python train.py --model="image embedding model" --dataset="single toy objects rendered from many sides on busy backdrops" --train_examples=101725 --image_size=64 --crop_scale_min=0.8 --horizontal_flip=true --translate=0.12 --targets=["finish"] --num_classes=3 --embedding_dim=128 --arch="mlp_mixer" --norm="rmsnorm" --norm_position="pre" --hidden_act="gelu" --mlp_ratio=4 --parallel_block=false --inner_norm=false --patch_size=[8, 8] --conv_stem=true --layers=8 --width=320 --am_softmax_margin=0.3 --am_softmax_scale=16 --init="lecun_normal" --residual_init="none" --optimizer="soap" --beta2=0.99 --learning_rate=0.0024 --beta1=0.95 --shampoo_beta=0.99 --eps=1e-08 --precondition_frequency=32 --max_precond_dim=512 --one_sided=false --adamw_lr_other_params=0.00083 --l1_shrink=0.003 --ema_decay=0.999 --max_steps=30300 --batch_size=256 --epochs=76.3 --lr_schedule="wsd" --decay_fraction=0.2 --final_lr_fraction=0 --warmup_steps=6060 --weight_decay=0.07 --adamw_weight_decay_other_params=0
Rows from block 4 of a small image embedding model, named by matrix and row number. Rows with one number belong to one neuron. Each number is 500 + 40 x the weight over its row's rms, rounded and kept within 0 to 999. All counts start at 0. Numbers have three digits each. After the name is the row's rms in percent of the matrix's.
After each neuron's rows are labels from the 100 images, of 14848, where the neuron reaches its highest value: "top examples" is what is common among them. Only what is clearly more common there than usual is listed. The data: single toy objects rendered from many sides on busy backdrops.
# fc1: MLP up (model.blocks.4.mlp.fc1.weight, 1280x320), inputs 280-319
# fc2: MLP down (model.blocks.4.mlp.fc2.weight, 320x1280, transposed), outputs 280-319

fc1.655 117:457477417495554503577525513432528455576493486498533450469432471505540535523503545516497487476452488537555471393507470507
fc2.655 105:564494473495497437483449506520484419519502465494551505591504496545545404475500496560512558469475500539457536543485485515
top examples: level

fc1.23 117:517596516491508480471550531496483458535507443479502527504495484514473494503471520555515505505474471597480464526531453548
fc2.23 116:484518477472508496501496506479481496530499467462583495451578546422566492533536518476456476480546447567512504423437514460
top examples: white

fc1.209 101:522563564514521456546489506522541507463458427529455540490540524530458512483460481533462455505522492527463525453478468538
fc2.209 105:576520494512518494506448426512592477577520545484469457506470470533510480571482538518516473543584417512483458470477448517
top examples: striped

fc1.702 109:517559446500516486446516557540507413540491513490508520438442452522441522512553510502491486503509429588480544448452493593
fc2.702 102:518504496531500516427402539488508486510475564546505522533470609461478595504484516477575479478593520500561424517524436555
top examples: matte; umbrella

fc1.69 109:526481479477484493557514490484459442482509493471503502427526478481517502531481534501456503517455524424549499480520483521
fc2.69 100:509440508580461458438535480512519457520445488550451558508557582481569587502532519525512485505538503572509542481487460441
top examples: barrel; glossy

fc1.468 109:550501507464441543455496465444509510484404488543435509496482459434534547519502468499513498453505495531508495445457500499
fc2.468 109:524530456490470449481508560520472517512543509500522506551492524499542473485490552453504526464464537574556510569550452503
top examples: umbrella; from below; glossy

fc1.483 102:417516554469475516450436535491495537563497522469510503499562475486469545504496503515483429528514485501496494503408477480
fc2.483 104:459524539527506475512504495511459557561514488500472526508379508480488447468502479459477499471520524453500483514501441507
top examples: airplane

fc1.47 105:434590511534491423517531503497483472468465503586475529511480511487499457558537481496530449506517509526540528449472511516
fc2.47 099:495528471533505491507507400509490511476495522529536423530495510506611433399482544428492459450455448462447466459450419530
top examples: barrel

fc1.106 113:530536510554505485539533486489488476463514464500427496485465447475487471520514546498517456534443566532502462578498533443
fc2.106 106:422439484494475462452474574447495510475475502502510497584522528460494526481460526457513423580458506375588519476458465477
top examples: barrel

fc1.499 105:490479512425499506535497527439503532551603566584470496416582466521546459502509485492487512516526506468522499545524488571
fc2.499 097:481518519471459522501526462493471468485498493511421441521517497545558497464594476483494477482434518509515614501460486451
top examples: level; metallic

fc1.212 108:527509506479466508501493530480461580445473514546490538501460489518474487463504500535431489490480509445468547484470542456
fc2.212 105:444517463519468499460442400497511447440462471517444557523552500518497495529477502495479427477447512489486540454529500455
top examples: black

fc1.485 112:510474555455485505461529496551494441549517486510542468530541466513539459544475530540567505390473507453512471463536455496
fc2.485 109:552532465534499573458482441589521501474495490443563522475471567509461501579481532486565471515498407475497502574387427527
top examples: glossy

fc1.321 107:520499542476420525491519485454515449545570425570511458492456502554524437413481540473535460504490525511552430484534489467
fc2.321 110:476487545505497517577479501572504518506570587503585495479537565487458526446541569479494517448549472521423528594471492476
top examples: glossy

fc1.403 086:506527499478480475519448485499520497547459509456492495495508616569495527500463489502566474472508445479510528488553400520
fc2.403 099:497486467457654442495491470524504504477498489486525494518507512445475546539451472560461471484461514410523503507472528508
top examples: barrel

fc1.164 109:434505517565510520449475514487473425545503576464576486436504456489501496531490506491476479540535558498425519575496486480
fc2.164 106:468534537526475443466500466558525468509470388500502519422507528429495520497526477544491460507487419537474550522515546536
top examples: from above; matte; white

fc1.227 113:489471512479456452447502509535519551519529449485499602481447496490504528533513435477514437512520586493479482551470540501
fc2.227 117:546469495476512534510473557490482509506461545509535451536548448520549440524561545430526428547466475523491542565444511513
top examples: mushroom; tree

fc1.513 097:454451512450491554515509457489562525498552475464462508392461500531510525496559508485494472505450492523523519524470397516
fc2.513 091:420494517486479479517519469573512435472490504489481430533531495469537498508589545451489439442526485450456572367486491507
top examples: metallic

fc1.712 113:443483524559479479523532508510476503438410511524507540482480480607424497507482505471519524554523449513458421534475494417
fc2.712 119:578476429517486463486500473474484499486455509493514509364563524496518529509450491532500522537514500530511529523459545518
top examples: from above; matte

fc1.373 105:574483607455566499514505517494469500520573500512492475495478474518578490545572517449535524517488501463554503487435475529
fc2.373 098:519459480473507432489498550502507453409491479595512506442525550558450484578471486509472521516497455539539464511439451439
top examples: from above

fc1.208 121:551492503489490471566534448501497481446547516517558518630511546418468519490499508573544538506404491521444514571624499492
fc2.208 104:557506500514522469500498530535451493536538574524491493482498494485486516497512571535510451448405474514519370574530602489
top examples: from below; metallic

fc1.178 096:469523486473537543432451567540480514522505517508488580511543501486559571570501501516563543508473491520524581555526447522
fc2.178 101:478483506503536440542472454484510504565515512540539427462478535455495444548527533515544500495534484573528603566507475566
top examples: glossy

fc1.681 107:455407477546447479585504542495484449533524568545488497478507507533541457388429506537556514507457501510504514453498594516
fc2.681 106:481511451500523535463523494517470521557504505534429521494506493495562440505502489489472442522513506523460546476555566423
top examples: arch

fc1.442 108:543487533540503465537524514501475561404521445499491495430520585527508586533526485465511498474459503394511514508501520515
fc2.442 114:475524483466527482500488596497512490469462570498580454491505521566510501507487512554540494519519518467494505571527523483
top examples: dumbbell

fc1.765 112:449481590502532480418508530501502466525490536600589514510488427577485513465576524533425504515492500451502522491467497499
fc2.765 101:614527508506517575492505477509585556560455472502498513500506469456492502529512520470467513592577453454524465508479554587
top examples: black

fc1.111 092:435569559509424477457512497521558553418505497473515500521462446477498529520559490503526565500503543523413488539601580465
fc2.111 102:468540509422502530604498544483520470594476484522528453550521507559523421572425519496494534478470483527497464467455524484
top examples: umbrella; from below

fc1.401 095:495540473443494480430488486426594533489522520474523524438502523602444526484503522501523483483461471521503510504526589471
fc2.401 103:466452536500472514510475496512519493505474479446496530464506442510531528463596517489498537491449481429512497478499451435
top examples: umbrella

fc1.179 111:475532495472489425539502522418592473443595524488502569552510500530513511600507484503500473513500495519492501492535465408
fc2.179 105:501535513478552576477462518400506428536411527633582492510502498517505484547494480504504496507489445476487412492461527501
top examples: bottle

fc1.12 112:483523534485524488487551538533495530442521492491439500461588467533491496495502495547557538553493493519493539526460515492
fc2.12 114:504459496436462537507491508511511514458378547479481513491594514531496478538512626549520522425493507483487508467553493500
top examples: from above; white; mushroom

fc1.27 097:524452608513577498507526515475536508486487497512537560484422477500602489441486492510525510513498427603528449516452502571
fc2.27 104:525479496496413473536513520439468474535490488502535491496447538550504466541530529530424488474522524495505450478511496584
top examples: glossy; umbrella

fc1.436 108:517535504513410472591515502484474544466481487512494473511599485526489544499463513518494478473482542482504475479551542487
fc2.436 107:532493546455461477486499530532452470549468508544528540483484542475462387491524517513504457435475478456517465471448460494
top examples: white

fc1.675 104:553560507494532469497516590453481515538553600507480475459464503524512492407454485423422511483500521540562549461511497439
fc2.675 095:546543535457511401556539498500488545493495497494478550491492497483474501483476535549426505520483559568510496485468477494
top examples: table

fc1.113 102:469494491476466513447458453485526569450520486455476517486525486478481487536472553480455459443531484520575482600539451496
fc2.113 091:441515542526454502492521488509479473528492505508432428525488464504490496503516471468527550497499482451506514535527532533
top examples: glossy

fc1.41 106:517451475455469561469481493521489504394514512481517479522491479494539498499564446483489526434544507480501489571421420466
fc2.41 100:495504502567521518533442518483496552505402541492463476453478462510528536472484529512505536487487515491486446480502456495
top examples: from below; umbrella

fc1.419 106:476558527534510553463510495488534502533511496509452570446508509563506462512484476488476524543502455518425596572484494482
fc2.419 099:495531467567449465530537471426475452498510532511560584503513520573469560546459471474504527482469541514555585449462507502
top examples: matte; bottle; grey

fc1.571 098:382540582495620549487463483467473492497513597436500490494457504485491506513457563559514545472536473486482503494594440567
fc2.571 098:421520467443475432549525499557578548499461485466474511530430571486436520525408486528573513496572502539508442525481464521
top examples: car

fc1.438 106:542526515512501507575512475476483485529552527520448489465488499511492529503548502509466470392540514597531513521505453520
fc2.438 104:454520466506528493501473522462524496490487525469425497500462583507509524490541503486467450456472567668497376488541505517
top examples: umbrella; matte; from below

fc1.672 112:528513542506580574499531490513524487467497456501522561460488518525505521578519471542444445489550513519520567484488458491
fc2.672 117:495498487437504586480554542474543536490520577484408511499433569488523542497498496437565421462445460503502453474497479517
top examples: umbrella

fc1.720 117:504493502458537488583512459541498422539498413483532499453532473459436548481498538465499413491495507540519502525489503496
fc2.720 098:452420470502491501421500502483529569500496503508590515540515543458512508532571502479513494435493461588497465496527504546
top examples: matte; mushroom

fc1.616 100:467554504471545552531475489500512528542491477493448480458519405518500561493432500470512512471505548519464490482529447380
fc2.616 098:583578523497461509553464557516558477581491422463461481517513506499521495585513532568464493476499492505474507491543509450
top examples: umbrella

fc1.590 102:484527477570484468462507528440492507449405468528499535524618476580485556500551463492547484523448550555510502530502474490
fc2.590 102:499480465502546470551577524465497457430563487503524491465498505478470487496518523467527483529473514485478509557486461574
top examples: barrel

fc1.750 105:527532478504479468479497413459526495446528462481455504496572530504497483610545540468459555450484461516461490506519381533
fc2.750 096:467517519514474500516495555494484500518441504484480426479532495539527474585519502521531476529496521456487392506421527497
top examples: from above

fc1.440 115:507533519507463444505542510501560491480434442503546460501503631516535510476473506488501575493581475392443476536520529475
fc2.440 109:544483491405441469517445506477447477471473515433529486481518553525501567425509506467457494463515497499525467500507555501
top examples: grey

fc1.434 097:511491395493491516508461503491479464451560502467517539550448523479499517511443505532554487415419453460503516527400515465
fc2.434 100:500479468470543530551539513493487407546503502614563507548531452499458476473468534561437556508500427406498550538496477518
top examples: metallic

fc1.710 118:501548470470529424489487505493459545535468491524487513490481525566491546487462515549518600494566581513506489556538581516
fc2.710 104:528525504429542478445476506485499468545500489462460455520501415498509501473518474502504471474545473481465533513550478463
top examples: white; grey

fc1.504 096:492535462465496530502467511504496434509518491491589534482520567448485514570503508433503483540506460465523525533494543512
fc2.504 102:444462495504480466534526407516501503540452509528569521519490458399504548510483492499488470592471476446437516494506417490
top examples: from below; car

fc1.145 119:411467505477446507538478503544445511532454447525476537458511488521520507409472528526521519515501481494501525498548439438
fc2.145 117:512486522495529541514430448477498498458521440406652527508487523478416487456434537472522471465528485513500498499470469471
top examples: glossy

fc1.266 104:418499515513509507503557514446592441514484470475461497482515440506548512513379576485531471523530524517495455445480521471
fc2.266 098:478475516540453508498482524564489458371502503511472550399504529488544475502576466458497496537472462462479509563575481521
top examples: glossy

fc1.400 089:471556515494426479561490482451528406554434547527477501507418535584507527519494547517499478479559532619520511524545480464
fc2.400 092:496461452510427496482494512468503503429460495520409496598528414502460476549561497485478520425554462477494528541497473578
top examples: umbrella

fc1.611 110:522508552462479525534506498499548533492482490515535526487494511446485519560527500505533508506517520450506487483584507461
fc2.611 103:551447522476496526520454508510521479499450523513620448504566461509485444469517531538510436498387446500527577467508500501
top examples: mushroom; matte

fc1.435 109:479460542508456508515506596492458421585538495471531532435536470532501489537523456502537522443520514523520484531514462537
fc2.435 111:483463465455557505483576535489521479494510479459494511505511534520516484473486549488510540424480521512503458518539555548
top examples: house

fc1.693 102:547558448524464496424505469554563450524490547474506489505512489468515492457513465541481581472474510445591505504468507465
fc2.693 105:495600508478529471559509540431492535466504468467485440468521513549535531526506512489550493482549489492529502502501425502
top examples: barrel

fc1.752 107:522536520496489571503454554609528490527560534574478532470556469450506524496488462422553512485499509512475580502448445474
fc2.752 099:467475614460493510550483557567515544570424477559442486508505496411505473564528605426499468463476513456457500494510569495
top examples: house

fc1.172 107:506528552528489439545576541484510450489395537512449501449589502443536452539549512531552484445429511455483479476474495487
fc2.172 111:458520527534415414498387484441522476466466539467532494508494563489536466506476551541527488450479537432521498480466511551
top examples: barrel; white

fc1.564 103:525471501470580466416496528478410556473515541539467570518503501398530467489486458487398457505527518497499509531446483546
fc2.564 100:519542401463473475610494561459544530519510456506603496553494478468493537551544480517454487465478496470472513525480528479
top examples: from above

fc1.84 100:541509529478463508513515488499482480522569451528472502479543496475593431532446534451460529498531548436534513514428478516
fc2.84 107:502566487463502515481555522459514404520528502478506494499449485533446516599505467462539509526500464518460547512500460479
top examples: from above; metallic

fc1.126 110:517413504486508474473521468536446509450429489482541486534488525491499466578468505478489482466516478550472483509544515521
fc2.126 111:583503495499519567587501556520492482503470544488498533512513511520533540514507547551464514512421547503520539554511483470
top examples: from below

fc1.734 112:484537510487556487534471504500520425464477473446476553495455560486502525524505493488492510472463448447510488508412498606
fc2.734 100:418455581445489532524480538535486474554507484466461504485501476571515475521507513482509476530485426536471523538555486505
top examples: boat

fc1.320 111:514484449487489531507468502481472440501505434462468479494484546591532585536513496529460527479513485495542498486511492522
fc2.320 100:439403497539462633544583517482435515452504516526553508477482532511543530510507548521474465474500500508484494538568522548
top examples: glossy

fc1.51 097:458555494509502495492501635410488514503475544473490527415553506485567473509499501484506513557524496582602466530558523424
fc2.51 103:607503580420500521497505560542491499506494554498477490506473520508545435499503575511583532450531539497474378497493471556
top examples: mushroom

fc1.606 083:475490494455507504507556486484522465474405496548449469530516487515512483527536500500546523494430465531472541458537546507
fc2.606 097:516543503500560515538573490474447456506508512498488476518448513462460463540483520564487544408514497503470504500448511439
top examples: mushroom